config = dict(
    dataset='made-up road signs on poles',
    image_size=48,
    decoder_activation='swiglu',
    decoder_bias='qkv',
    optimizer='adamw',
)
Rows from block 26 of the image encoder of a small image captioner, named by matrix and row number. Each number is 200 + 40 x the weight over its row's rms, rounded and kept within 0 to 999. All counts start at 0. After the name is the row's rms in percent of the matrix's.
After each channel's rows are labels from the 100 images, of 14848, where the channel reaches its highest value: "strongest on" is what is common among them. Only what is clearly more common there than usual is listed. The data: made-up road signs on poles. In brackets: how many of the 100.
# conv1: bottleneck pointwise conv (encoder.blocks.28.conv1.weight, 96x400x1x1), inputs 200-399

conv1.23,098,200,229,206,214,168,166,225,226,167,161,162,136,247,192,214,214,149,210,195,219,181,198,169,198,130,207,163,185,166,218,163,152,197,142,202,202,229,177,179,219,150,210,184,221,100,188,212,191,232,204,136,199,168,206,121,235,214,197,149,183,157,202,193,233,197,198,211,156,217,223,179,146,183,202,208,257,226,191,197,236,240,156,201,202,192,216,182,247,245,202,204,183,167,139,215,184,135,189,307,204,204,167,207,262,236,244,216,209,192,159,233,223,190,249,213,222,228,140,195,204,252,243,197,144,273,184,155,197,179,183,243,220,175,218,124,186,127,178,197,130,267,204,208,213,144,199,161,211,230,201,167,115,142,125,163,185,183,182,207,167,209,153,205,230,150,208,210,173,206,169,118,165,202,134,157,161,145,196,191,197,222,156,215,221,186,139,193,137,284,210,160,248,263,229,121,197,237,178,136,217
strongest on: triangle sign (68); & (35); star (26)

conv1.39,100,204,227,239,116,263,134,225,180,158,227,144,207,195,169,211,229,235,186,207,269,210,216,181,210,155,251,155,193,212,150,200,197,258,197,143,237,236,225,171,163,262,212,243,189,264,247,163,200,136,203,186,169,229,169,248,272,209,200,194,219,225,185,172,192,221,224,196,183,155,158,205,273,201,155,193,217,166,203,193,145,181,255,206,227,149,161,202,183,147,251,211,203,232,182,215,199,146,207,196,167,154,208,149,153,276,149,128,147,256,217,183,139,179,204,187,192,240,134,160,163,178,153,256,141,184,228,223,224,173,222,221,181,209,182,233,178,188,180,139,165,193,199,234,240,191,176,247,193,242,148,177,185,217,231,196,193,173,207,114,141,205,135,186,188,161,190,173,193,125,188,212,196,184,161,195,184,274,165,230,226,97,188,194,215,150,213,205,197,185,227,220,176,145,162,245,203,305,147,159,236
strongest on: arrow right (68); arrow left (28)

conv1.77,097,149,237,196,227,240,151,141,165,257,180,147,132,226,168,266,226,203,222,250,218,178,223,120,229,157,141,153,162,223,167,157,113,210,166,146,158,117,154,178,222,153,256,160,241,219,78,175,160,195,146,209,157,192,234,134,206,163,218,172,176,126,162,187,157,205,146,195,156,211,231,193,187,165,193,200,194,211,199,175,214,189,230,200,189,109,210,127,235,180,188,231,213,165,187,160,169,185,197,247,158,190,128,196,197,221,269,239,241,240,217,179,197,177,143,172,176,233,134,197,196,254,217,201,156,121,224,170,205,178,230,157,176,189,226,157,176,150,184,222,171,210,195,175,209,178,197,173,186,213,179,203,126,136,145,153,150,98,187,206,111,206,190,150,189,248,201,252,231,133,128,215,120,202,227,213,171,169,130,221,243,217,186,203,250,217,199,184,148,193,234,171,209,183,137,166,171,232,183,155,223
strongest on: arrow right (100)

conv1.17,101,192,202,200,223,194,217,165,207,172,234,226,184,234,173,228,187,236,231,245,312,177,176,202,203,253,255,217,237,195,183,233,202,218,171,191,226,238,144,189,217,193,271,165,280,227,191,207,142,224,154,200,264,255,208,179,256,228,268,202,179,230,198,206,203,269,183,242,153,183,203,162,228,164,181,247,193,202,227,243,251,187,223,232,264,199,255,194,227,164,184,208,181,186,181,173,254,223,244,181,212,205,196,261,224,249,215,242,208,233,209,241,228,216,210,219,215,252,257,264,176,270,224,233,234,250,241,230,210,241,227,267,239,149,236,183,219,249,212,193,169,130,228,229,261,260,250,230,247,218,238,212,191,124,250,216,209,251,266,212,195,231,244,167,248,217,230,230,211,248,228,214,236,263,188,175,227,201,211,212,279,209,198,159,109,251,182,238,267,165,242,245,203,239,215,219,185,273,201,214,284
strongest on: R (46); ring (29)

conv1.58,100,251,194,247,195,142,187,291,240,199,252,159,208,183,226,202,195,174,202,210,212,185,159,196,157,176,162,151,206,154,245,159,247,184,234,219,184,244,186,241,148,177,167,207,163,144,287,239,196,194,270,134,255,131,135,153,196,208,197,211,217,228,193,215,276,195,195,242,187,242,246,202,184,233,197,234,293,235,181,235,240,223,150,132,211,246,293,197,232,219,220,176,203,228,197,232,276,184,174,294,282,250,232,221,257,238,264,221,201,205,194,267,236,211,306,281,193,239,143,210,163,289,291,196,249,299,184,173,175,154,243,272,205,189,228,143,226,250,175,233,172,242,168,287,238,248,270,199,210,247,309,182,225,198,163,235,288,228,171,218,190,204,253,298,212,133,270,266,234,211,249,123,202,229,187,186,159,232,244,179,217,248,176,205,178,232,205,191,234,225,242,192,193,223,204,216,177,220,196,236,176
strongest on: hexagon sign (62); grey rim (27)

conv1.37,103,123,167,246,153,285,201,251,177,139,189,183,145,230,194,202,260,190,229,222,193,186,216,95,227,220,210,120,79,289,206,196,196,203,134,190,225,124,259,207,220,131,211,198,148,216,242,225,205,296,224,174,262,182,199,150,236,216,145,194,243,144,220,245,169,187,215,141,248,189,208,212,200,201,235,233,166,199,171,120,170,240,166,157,110,227,196,248,194,245,165,214,225,146,198,161,104,237,197,195,202,216,219,225,162,197,239,205,207,229,151,169,147,185,238,186,176,224,232,283,302,118,224,152,186,153,190,159,180,170,229,208,191,170,134,206,230,176,182,166,220,271,179,178,198,167,184,188,138,227,161,195,139,213,161,241,161,218,150,226,229,229,192,160,285,190,144,183,153,271,242,165,209,188,215,196,203,189,241,179,243,121,235,211,225,193,189,192,166,203,211,143,199,217,199,157,156,210,171,155,172
strongest on: pentagon sign (83)

conv1.43,104,163,148,229,144,258,153,243,152,151,200,221,171,200,185,201,220,185,195,226,197,200,220,134,232,199,176,115,97,253,143,234,141,194,223,212,215,176,262,226,193,220,180,227,173,255,247,236,258,243,210,180,220,215,236,271,200,187,126,200,251,126,214,191,200,146,202,161,245,230,217,174,169,197,212,209,238,208,229,173,176,226,178,136,175,191,201,210,189,230,136,246,245,143,189,175,105,216,187,150,222,269,221,200,148,161,157,170,156,178,176,134,127,142,196,158,175,177,268,226,274,116,204,195,168,199,159,185,143,162,208,220,123,179,119,248,236,145,161,179,256,236,161,163,179,170,209,187,152,233,138,207,165,207,165,232,217,244,186,181,216,214,190,223,245,195,121,169,145,246,190,190,142,144,192,177,193,221,218,190,177,127,234,274,243,154,233,170,156,140,190,148,180,150,177,208,169,204,178,159,139
strongest on: pentagon sign (64)

conv1.25,103,228,149,188,273,209,186,216,209,269,262,156,281,137,279,241,235,217,154,234,198,194,192,209,195,173,133,167,227,152,224,192,249,197,245,135,163,239,195,244,159,253,163,184,182,188,168,186,238,261,213,179,245,190,218,206,106,140,185,156,231,165,218,240,225,174,177,191,181,236,190,209,187,157,195,276,266,183,176,213,252,200,219,161,188,199,230,215,263,197,218,249,259,222,245,230,255,161,102,238,192,197,229,218,173,177,231,209,223,215,213,238,223,220,208,213,219,188,164,219,225,211,218,178,194,212,233,278,165,212,222,195,195,210,247,199,209,178,230,223,200,171,181,286,267,217,261,282,247,228,276,223,241,226,181,180,228,222,189,202,182,185,220,264,209,148,183,234,210,180,171,172,170,142,214,164,169,191,134,177,159,254,186,220,199,165,225,138,170,191,234,136,175,195,128,207,170,167,172,259,111
strongest on: hexagon sign (77); grey rim (37); pink rim (25)

conv1.64,101,152,136,234,171,260,192,261,240,171,136,172,131,197,170,205,237,186,204,200,198,228,205,207,215,195,188,126,85,214,190,230,136,172,154,159,157,162,207,172,285,95,168,204,203,167,157,172,188,221,191,264,151,199,192,146,148,185,149,188,203,222,165,193,141,211,199,160,174,141,217,200,212,210,198,220,160,186,223,162,132,156,176,145,190,179,213,185,240,249,134,173,176,196,216,230,75,219,146,215,205,181,179,237,138,206,234,253,172,246,183,198,174,154,180,168,147,163,235,266,253,150,228,127,202,165,173,161,177,204,204,175,228,135,171,157,154,194,191,213,190,273,181,195,250,173,188,164,155,274,239,192,145,240,210,249,230,216,104,155,186,137,179,168,179,137,149,169,209,194,191,149,138,153,283,178,179,218,209,206,146,226,178,133,195,221,219,219,204,196,179,170,162,180,88,194,185,210,176,191,123
strongest on: arrow up (58); circle sign (51)

conv1.80,097,173,199,278,203,195,223,105,202,230,197,201,170,231,208,210,231,215,145,219,231,184,244,177,201,169,236,229,214,238,205,199,152,205,137,187,183,153,164,137,267,164,238,107,277,199,178,197,185,207,201,223,191,204,185,274,216,218,241,108,143,254,172,220,191,167,206,164,216,209,190,155,189,164,180,205,302,183,200,185,226,168,222,225,196,180,193,169,219,158,173,187,164,236,180,232,132,207,234,231,191,220,170,200,202,196,231,219,168,172,203,196,192,159,130,224,229,206,221,180,212,177,150,187,219,194,182,192,164,211,218,143,193,143,182,224,146,177,178,271,229,184,114,220,189,231,196,187,183,173,216,166,167,125,212,186,121,157,231,156,100,183,224,146,160,145,246,223,176,179,132,214,201,213,226,185,189,214,184,227,243,223,183,212,165,242,144,231,240,84,217,215,191,106,198,164,123,232,177,173,254
strongest on: R (100)

conv1.46,099,253,199,198,206,176,229,167,146,211,167,186,186,208,174,202,137,227,202,154,280,239,171,254,220,165,184,216,297,159,219,166,209,189,233,165,190,236,154,175,255,187,165,147,218,245,194,223,174,225,143,174,202,187,178,193,218,235,186,165,159,237,180,192,200,211,187,233,160,212,192,157,184,178,201,233,177,196,225,181,218,227,234,246,220,210,191,199,201,164,274,198,212,215,136,211,212,177,263,251,198,184,166,162,223,255,128,225,159,238,153,266,260,210,213,182,161,241,195,189,153,228,226,251,152,246,232,170,221,151,215,236,205,183,190,228,145,246,162,220,164,134,198,198,225,255,209,178,203,166,178,181,178,148,209,208,178,172,194,219,171,186,266,191,195,195,242,202,252,246,216,214,187,276,201,202,230,179,171,201,236,250,204,231,142,234,186,248,243,181,198,247,171,145,140,175,197,241,211,187,216
strongest on: arrow right (58); arrow up (42)

conv1.40,101,189,227,159,138,195,145,205,203,194,264,191,269,151,206,238,177,214,221,217,196,176,185,147,167,152,183,221,179,197,226,123,168,228,228,123,217,190,182,160,196,251,264,142,175,202,207,184,148,159,204,141,202,132,191,242,271,164,205,157,196,166,152,193,200,188,160,166,189,181,206,129,185,167,197,186,204,162,114,161,162,150,203,177,152,204,200,201,141,114,207,197,224,212,154,228,151,115,158,258,96,123,256,106,177,255,187,158,199,228,191,261,239,209,219,193,154,260,127,168,112,245,171,231,146,212,166,264,192,217,194,146,166,163,190,226,176,196,170,186,165,177,144,249,189,171,182,155,210,195,244,173,260,166,185,170,162,176,200,180,140,181,163,161,175,168,214,225,193,101,166,160,152,195,211,165,161,212,145,193,213,185,223,143,226,138,181,166,191,142,175,151,149,237,175,228,152,212,132,191,231
strongest on: hexagon sign (98)

conv1.92,098,231,212,142,200,215,238,201,230,151,209,139,135,204,143,167,202,217,265,182,222,187,174,171,198,164,172,247,171,199,200,148,136,200,144,194,242,179,145,168,206,178,257,212,221,197,141,129,197,141,180,187,220,184,117,183,225,203,234,160,205,213,226,175,192,228,208,256,196,207,164,194,149,200,202,157,144,215,169,177,184,208,191,246,193,195,212,183,182,118,227,210,208,164,175,135,260,178,202,251,167,150,210,169,229,236,192,195,143,196,206,202,174,175,161,157,156,212,156,172,193,252,198,228,166,191,230,207,296,213,190,225,201,156,251,188,145,173,201,198,230,190,210,198,221,209,177,187,240,168,203,154,164,180,183,185,178,188,241,150,88,225,198,206,193,207,189,270,215,176,81,165,245,184,226,174,192,199,213,217,276,183,148,185,154,234,127,194,203,202,320,223,158,236,228,161,234,252,168,235,238
strongest on: 90 (100); triangle sign (47)

conv1.30,093,252,199,209,192,196,223,203,244,236,210,215,182,217,178,218,149,194,148,198,218,224,205,229,217,178,210,231,259,177,255,198,188,218,144,181,228,236,198,173,235,194,228,127,220,201,235,202,163,166,158,215,225,228,183,185,237,242,223,152,180,262,180,190,176,189,226,177,140,203,168,205,200,148,178,183,206,184,199,183,245,217,210,201,222,241,225,224,180,146,243,236,229,240,196,216,156,164,245,266,185,179,182,154,175,267,197,234,205,232,157,233,208,170,146,183,228,226,267,132,135,213,153,175,216,241,188,216,189,197,216,130,193,173,198,188,181,224,195,219,206,192,131,262,181,236,186,161,207,168,222,161,159,169,209,181,210,166,250,142,155,192,279,184,165,141,264,205,184,201,168,222,179,214,193,194,226,232,144,234,237,236,246,212,189,250,170,214,247,107,153,286,207,156,168,194,154,252,220,132,239
strongest on: R (80)

conv1.28,104,235,230,225,181,190,247,137,214,214,254,194,198,186,211,236,236,265,233,287,237,119,195,131,210,189,207,221,200,234,199,213,196,226,197,178,234,235,167,206,164,190,213,244,211,204,217,129,179,159,196,194,239,166,151,194,216,181,226,156,214,198,213,221,210,266,239,249,116,151,191,251,254,209,171,204,204,239,219,223,206,191,254,299,220,182,236,197,211,152,246,221,229,224,189,185,276,191,215,184,157,197,245,224,237,248,235,216,214,234,253,196,219,230,190,231,183,224,197,186,154,265,201,301,156,159,326,282,308,239,194,259,243,222,245,252,238,219,240,191,244,175,272,242,269,264,250,272,234,189,231,206,216,139,232,169,178,219,284,197,121,245,239,168,262,266,192,281,206,224,163,237,269,244,211,261,245,220,222,248,335,150,146,142,133,253,148,251,228,197,348,259,185,181,239,171,255,266,224,268,306
strongest on: arrow right (66); A (34)

conv1.2,096,213,175,183,188,204,147,164,163,218,197,153,203,165,194,220,112,252,252,205,270,133,186,202,238,153,154,252,146,156,159,156,164,237,144,179,190,158,116,172,187,154,186,128,210,159,156,162,181,182,183,205,179,191,158,176,233,182,239,197,203,174,215,199,169,224,206,194,229,136,174,158,178,242,176,179,186,178,165,162,203,217,126,268,145,181,257,127,227,144,238,134,169,196,227,176,238,185,176,198,226,250,183,173,255,209,228,240,221,210,184,189,207,213,277,261,194,254,175,187,163,273,265,200,177,260,187,145,248,209,192,184,177,143,229,200,216,163,174,218,172,195,194,240,214,155,148,215,238,215,209,171,177,158,145,205,197,155,212,162,221,176,199,198,213,170,167,228,222,129,171,147,190,209,140,200,162,212,196,199,236,215,171,206,209,218,225,172,232,271,237,208,139,213,215,197,232,225,255,238,231
strongest on: triangle sign (66); bar (51); arrow right (40)

conv1.12,105,192,210,220,173,293,156,174,173,195,232,188,154,223,153,176,251,180,205,189,223,194,220,202,181,140,171,175,175,193,190,136,162,175,227,167,201,182,222,194,214,170,198,197,245,217,239,200,261,184,222,129,215,191,129,261,246,182,107,143,200,187,179,230,124,122,190,125,186,156,169,231,181,206,214,199,244,209,220,156,181,242,192,158,160,156,162,171,238,160,175,171,232,168,184,187,125,228,158,269,169,209,204,156,193,212,256,209,69,189,168,156,96,135,167,216,163,165,220,226,238,185,221,191,208,168,203,128,166,220,202,202,191,223,195,228,198,169,170,207,186,187,165,165,226,203,164,199,201,203,198,199,210,192,150,189,167,194,115,192,189,217,186,158,245,180,176,194,189,256,211,167,143,180,218,202,199,208,113,187,256,176,216,175,158,204,210,222,189,145,290,186,149,245,196,198,212,222,135,201,208
strongest on: arrow right (60)

conv1.88,102,201,184,157,174,164,152,134,150,189,207,209,178,209,179,202,158,202,197,214,259,171,211,196,221,128,242,184,234,228,188,170,176,197,168,150,161,147,113,140,267,151,243,150,283,176,118,191,206,185,108,150,178,220,218,197,233,149,243,133,180,189,157,190,170,183,184,174,137,197,189,104,216,174,198,192,183,196,171,157,216,240,227,149,219,184,189,175,213,153,201,190,161,170,247,172,185,205,187,215,215,242,218,178,191,219,153,175,213,153,198,266,234,201,147,173,116,211,259,140,133,166,110,172,180,235,137,197,146,213,246,157,145,159,196,158,154,166,197,218,171,109,140,228,216,167,215,161,175,197,215,182,177,157,254,218,189,199,192,194,246,178,174,177,196,183,227,120,129,217,204,184,145,202,270,189,232,200,134,209,200,247,194,183,177,196,211,150,230,125,212,203,205,206,183,215,132,265,158,207,177
strongest on: arrow up (100)

conv1.1,104,274,163,154,331,218,247,212,211,249,159,209,195,156,229,196,239,197,142,160,220,214,162,188,172,177,201,183,225,120,252,183,136,158,230,178,235,192,172,197,232,206,96,205,186,159,170,136,191,134,130,198,128,193,227,174,178,178,203,181,132,202,172,165,187,173,165,224,172,178,212,209,165,161,218,189,171,202,235,197,202,212,193,201,201,169,161,211,170,137,267,203,217,231,229,147,246,186,232,245,213,131,177,222,184,201,140,171,202,247,156,124,175,197,212,96,234,162,133,240,216,175,266,272,198,149,243,189,253,206,182,166,204,219,256,164,154,249,221,194,139,175,222,175,196,237,153,228,273,113,173,245,158,142,181,140,178,176,226,184,122,190,197,183,165,281,186,253,279,184,177,273,236,240,163,203,203,158,191,241,290,143,171,218,162,219,159,267,212,210,312,245,160,143,158,151,249,271,192,238,288
strongest on: arrow right (98)

conv1.74,107,107,222,239,201,224,171,181,189,212,150,175,170,176,159,212,227,208,180,175,200,162,235,139,216,187,218,167,99,214,174,242,135,141,150,146,103,170,191,176,282,145,193,148,139,218,171,130,147,159,202,183,193,98,215,181,229,151,148,157,176,163,139,217,132,170,156,131,153,171,244,178,207,171,173,181,150,196,205,184,135,243,177,163,177,131,173,209,228,204,176,171,148,173,205,174,123,187,164,215,192,171,154,131,195,242,169,170,242,204,156,199,169,95,169,132,128,180,201,227,212,164,188,157,152,144,215,198,240,184,216,141,177,201,188,166,166,160,135,171,172,246,189,150,197,154,158,164,193,258,245,169,164,227,141,151,201,158,87,155,212,141,181,181,184,198,117,174,215,177,187,134,157,169,194,187,159,165,126,178,216,165,198,96,255,140,208,148,141,147,262,172,149,263,104,171,132,187,148,218,105
strongest on: arrow up (58); arrow right (29)

conv1.63,100,188,263,249,203,251,162,236,300,186,188,203,188,173,160,181,166,223,231,204,170,166,238,150,250,146,235,225,198,227,178,197,174,246,158,170,190,168,208,200,209,131,219,200,219,205,248,175,179,131,267,158,192,198,177,252,243,134,197,151,197,203,211,208,206,174,204,164,172,179,206,191,222,183,214,228,305,219,163,222,123,198,222,214,165,216,126,237,149,179,216,152,144,257,190,247,92,139,218,234,158,211,152,114,167,287,172,168,161,190,162,211,204,143,190,191,92,243,162,129,126,193,214,196,206,212,211,205,273,205,256,143,232,197,196,266,205,115,164,222,211,193,145,187,150,189,128,176,200,224,188,154,206,208,142,182,191,110,214,138,155,215,213,177,185,85,152,185,129,149,179,114,209,212,207,140,139,183,188,251,199,235,205,208,191,173,237,191,173,200,175,268,154,168,162,228,240,265,162,104,245
strongest on: 90 (72)

conv1.78,094,160,132,139,194,152,218,169,120,210,183,243,195,190,176,172,171,196,166,200,222,226,180,206,201,96,178,181,213,182,179,185,199,206,224,225,186,225,144,189,168,191,224,184,187,156,208,190,179,202,182,160,180,202,203,157,220,253,187,227,157,244,232,178,205,213,184,196,188,220,200,163,196,217,186,221,194,190,235,166,212,235,243,215,195,151,167,131,234,166,200,225,225,184,228,230,201,195,220,214,215,214,162,238,202,225,169,192,164,147,207,236,244,200,245,196,271,231,190,225,202,203,183,182,211,233,130,168,123,189,163,194,171,141,241,125,199,260,230,210,165,159,172,120,161,223,238,140,272,157,191,200,187,172,175,156,180,214,193,175,231,212,223,205,265,214,182,143,167,240,213,209,218,171,146,181,225,185,153,221,136,278,153,256,208,175,144,240,217,264,163,226,227,227,309,211,240,250,200,216,185
strongest on: triangle sign (50); arrow left (48); star (26)

conv1.52,102,229,244,234,181,212,192,221,185,173,216,230,145,174,258,252,252,236,243,215,165,133,208,156,257,209,120,197,170,187,194,196,147,181,195,193,227,236,233,256,170,181,187,239,193,84,234,126,260,112,228,200,207,137,117,262,190,144,128,183,227,146,209,255,203,238,232,221,139,136,130,230,197,192,182,213,255,235,207,202,162,234,240,251,184,180,222,184,192,175,239,210,273,232,192,195,218,215,162,172,188,229,192,168,214,226,214,219,198,176,239,136,136,216,201,185,145,189,202,229,214,270,180,274,185,177,289,232,250,210,191,213,259,219,191,321,246,192,204,215,288,169,217,226,238,239,225,225,207,172,168,182,173,177,177,162,183,185,198,230,133,258,269,220,274,259,171,298,207,230,184,101,182,165,165,242,206,216,178,241,278,171,212,213,179,271,187,235,214,212,269,242,153,178,180,189,262,233,243,235,293
strongest on: arrow right (99)

conv1.4,100,204,231,173,212,184,203,117,189,224,293,168,252,136,154,330,185,177,252,279,207,132,134,158,121,154,161,208,198,184,293,155,105,229,202,213,191,194,176,194,138,260,317,177,205,177,153,205,177,242,231,181,280,169,206,153,281,195,200,148,195,159,197,229,179,224,190,209,193,185,178,211,190,187,181,219,220,254,180,201,220,165,163,285,151,134,256,182,180,235,160,117,198,152,171,172,199,179,106,209,182,174,276,189,215,200,294,241,251,165,197,223,268,148,177,197,163,262,170,244,152,295,200,167,135,192,204,144,210,205,148,255,206,199,235,199,226,196,186,155,149,210,243,153,172,157,211,142,214,142,165,210,209,159,136,210,222,191,131,266,223,170,210,156,236,175,208,215,206,160,250,202,176,225,240,214,196,215,194,144,256,151,204,195,230,219,205,177,194,164,210,143,156,211,211,210,199,219,177,203,182
strongest on: hexagon sign (93)

conv1.73,106,202,201,145,158,221,215,209,242,266,270,154,251,157,152,273,185,146,228,210,182,171,170,160,226,166,110,197,219,191,296,138,130,236,221,162,223,183,220,211,171,280,287,175,120,246,177,231,185,260,198,120,292,194,199,212,264,166,214,151,240,166,207,244,147,169,200,119,210,184,208,170,159,173,242,249,150,200,145,159,178,221,192,179,140,207,224,238,207,126,214,222,273,133,197,171,208,164,141,198,179,169,291,100,140,222,187,175,199,247,230,233,225,174,213,163,163,227,187,207,172,190,178,115,164,200,179,242,210,203,217,142,213,189,117,177,245,189,174,181,177,213,185,192,210,184,226,178,163,208,231,243,234,242,198,205,181,230,170,214,193,191,175,211,191,162,179,185,196,155,223,205,165,175,271,109,225,209,134,193,141,206,261,207,231,103,192,149,197,196,199,149,104,238,164,221,168,230,111,206,141
strongest on: hexagon sign (85)

conv1.76,102,120,210,241,166,252,118,234,142,170,211,233,133,206,193,212,242,190,207,196,220,187,234,122,242,199,149,122,104,278,141,254,176,207,156,201,161,114,188,182,181,146,192,183,213,194,225,204,259,234,227,133,229,199,222,235,142,186,145,163,196,171,182,170,154,177,182,135,188,182,183,137,155,229,220,215,204,259,224,157,177,242,188,211,167,232,236,185,239,271,134,223,249,173,207,193,106,267,185,180,190,211,221,186,220,169,220,190,199,204,172,195,177,154,187,249,114,192,227,200,251,146,205,167,192,211,159,169,160,175,221,188,147,146,139,261,217,149,176,177,233,226,172,141,172,179,212,129,165,235,156,175,165,185,200,227,214,268,122,172,243,206,174,190,235,249,127,188,203,263,209,159,129,122,177,171,223,189,221,173,186,133,258,222,261,223,228,159,186,202,234,167,180,180,205,208,227,181,172,155,114
strongest on: pentagon sign (70)

conv1.61,096,198,237,178,184,169,164,213,135,105,191,225,145,203,191,213,194,239,302,225,194,202,178,212,213,208,234,191,195,190,186,224,191,208,126,215,221,189,189,185,195,100,190,241,239,162,172,140,222,208,198,181,219,225,205,187,217,212,211,235,179,169,221,151,221,242,223,236,195,185,208,203,234,204,194,199,203,216,199,212,191,212,193,265,183,189,221,162,272,137,202,143,184,174,201,196,200,201,200,235,207,171,210,243,269,209,201,246,211,218,188,202,228,183,230,168,194,217,166,264,174,263,236,209,208,243,179,198,271,155,206,237,242,184,196,225,244,166,175,160,199,162,232,176,232,157,160,161,188,218,148,164,69,191,196,216,181,242,213,192,209,223,152,209,256,241,194,252,204,211,228,132,218,187,109,172,198,181,146,227,210,176,151,193,192,215,176,150,198,276,217,154,274,246,325,200,199,198,179,187,248
strongest on: triangle sign (49); 90 (41); & (38)

conv1.83,098,251,240,162,187,179,182,196,167,235,281,218,148,185,231,244,228,202,243,277,197,187,237,190,189,142,150,159,172,210,217,196,177,204,193,228,242,241,171,181,164,243,249,206,211,191,214,220,225,177,173,177,194,191,157,224,201,180,202,207,225,158,228,181,181,246,225,251,188,182,206,193,271,195,153,151,188,197,220,223,193,198,284,293,241,248,276,188,243,176,230,234,199,193,201,185,257,222,249,174,229,193,232,256,199,231,224,190,169,251,159,187,184,205,192,181,131,223,202,265,204,251,181,196,247,198,254,199,210,241,189,213,229,217,226,224,199,214,222,235,226,164,221,246,248,206,172,185,266,201,207,233,182,147,195,184,223,214,272,188,157,309,186,218,270,254,207,234,223,249,202,131,228,225,141,193,169,209,230,275,276,189,217,133,172,249,198,249,222,266,239,196,231,189,262,232,255,206,236,198,259
strongest on: 90 (100)

conv1.70,104,205,240,147,81,186,144,173,228,244,214,212,207,255,163,216,140,117,184,180,200,175,217,166,242,102,150,199,178,273,246,132,208,260,266,230,266,147,158,209,201,235,272,197,245,213,191,219,213,188,191,106,200,253,155,232,212,172,232,150,253,158,222,190,161,213,218,186,216,203,202,122,211,226,159,191,239,219,211,158,209,197,282,255,198,266,221,223,231,102,217,263,225,173,207,205,184,237,265,169,194,180,196,164,112,234,191,182,189,198,188,186,164,191,215,222,131,215,229,187,196,95,148,212,186,179,184,178,156,219,206,147,205,196,188,229,180,145,175,246,268,196,136,270,164,193,180,159,202,184,145,188,221,181,232,228,133,212,216,151,143,290,129,155,234,216,223,223,137,181,196,177,201,214,276,166,210,219,184,278,162,212,236,195,144,188,164,245,195,224,131,209,157,138,181,156,210,235,161,202,214
strongest on: 90 (49); 10 (27)

conv1.81,108,198,194,233,158,259,213,205,235,219,248,187,171,189,207,218,217,161,250,226,220,201,234,161,199,171,137,153,155,218,267,147,136,204,213,179,196,206,237,213,229,232,249,178,151,232,222,212,239,228,216,165,253,153,166,244,267,191,128,156,247,153,214,273,162,138,213,89,186,196,182,181,149,177,251,230,212,223,155,154,169,245,176,145,69,137,161,163,226,195,148,226,238,161,181,169,162,219,143,181,218,186,255,97,129,189,219,196,178,249,187,169,135,157,172,179,129,196,218,203,199,119,194,139,243,169,111,175,176,188,253,175,206,208,103,209,236,163,149,213,204,200,148,169,151,196,202,121,158,162,184,228,214,244,184,191,139,212,108,194,185,202,165,183,222,138,150,148,167,190,200,145,159,146,213,157,209,215,131,131,187,168,232,196,203,139,184,153,179,124,233,144,119,201,166,211,147,187,147,206,82
strongest on: hexagon sign (71); yellow rim (25)

conv1.87,094,121,245,233,251,226,214,177,174,202,203,138,164,200,152,214,212,164,191,208,222,197,193,160,169,84,173,144,132,195,177,95,169,145,203,146,177,185,148,166,245,135,220,169,171,168,127,225,152,159,180,160,147,240,180,188,222,243,241,166,110,193,146,180,193,166,157,200,159,192,245,144,176,177,159,198,239,170,208,205,175,196,147,165,232,167,254,181,220,186,163,194,159,173,202,189,201,164,219,264,217,241,116,229,206,235,207,209,211,191,160,214,183,198,191,177,201,210,195,223,206,260,223,226,186,194,206,184,159,171,209,179,173,182,213,140,171,194,151,225,187,226,149,268,259,203,196,187,197,266,281,166,197,175,223,201,255,157,168,195,207,170,211,221,206,205,205,195,202,150,166,220,155,258,220,220,172,188,163,218,226,220,184,150,207,250,205,168,171,193,226,203,226,249,133,216,124,240,156,192,234
strongest on: arrow up (88)

conv1.85,097,231,238,221,245,185,199,232,192,189,205,176,183,206,169,195,195,160,231,237,150,187,127,194,247,165,161,161,226,195,194,130,233,209,198,165,127,235,149,199,220,189,194,181,217,155,209,201,190,229,204,152,178,169,195,136,243,215,166,117,187,214,184,211,207,214,220,185,96,243,248,174,155,223,270,240,267,320,233,226,187,219,231,193,176,124,199,172,225,248,226,190,170,221,149,271,201,165,109,288,174,211,159,124,271,219,239,225,256,215,183,242,270,223,232,234,185,221,206,192,181,188,248,192,194,229,168,202,172,211,226,190,166,217,246,217,145,193,218,197,144,228,163,246,208,226,201,136,232,184,213,204,177,189,249,168,212,136,154,209,202,177,239,238,192,189,257,226,216,190,174,208,187,196,203,246,193,155,165,191,217,221,165,224,212,234,216,227,206,242,228,135,246,240,216,207,214,262,211,185,161
strongest on: arrow up (100)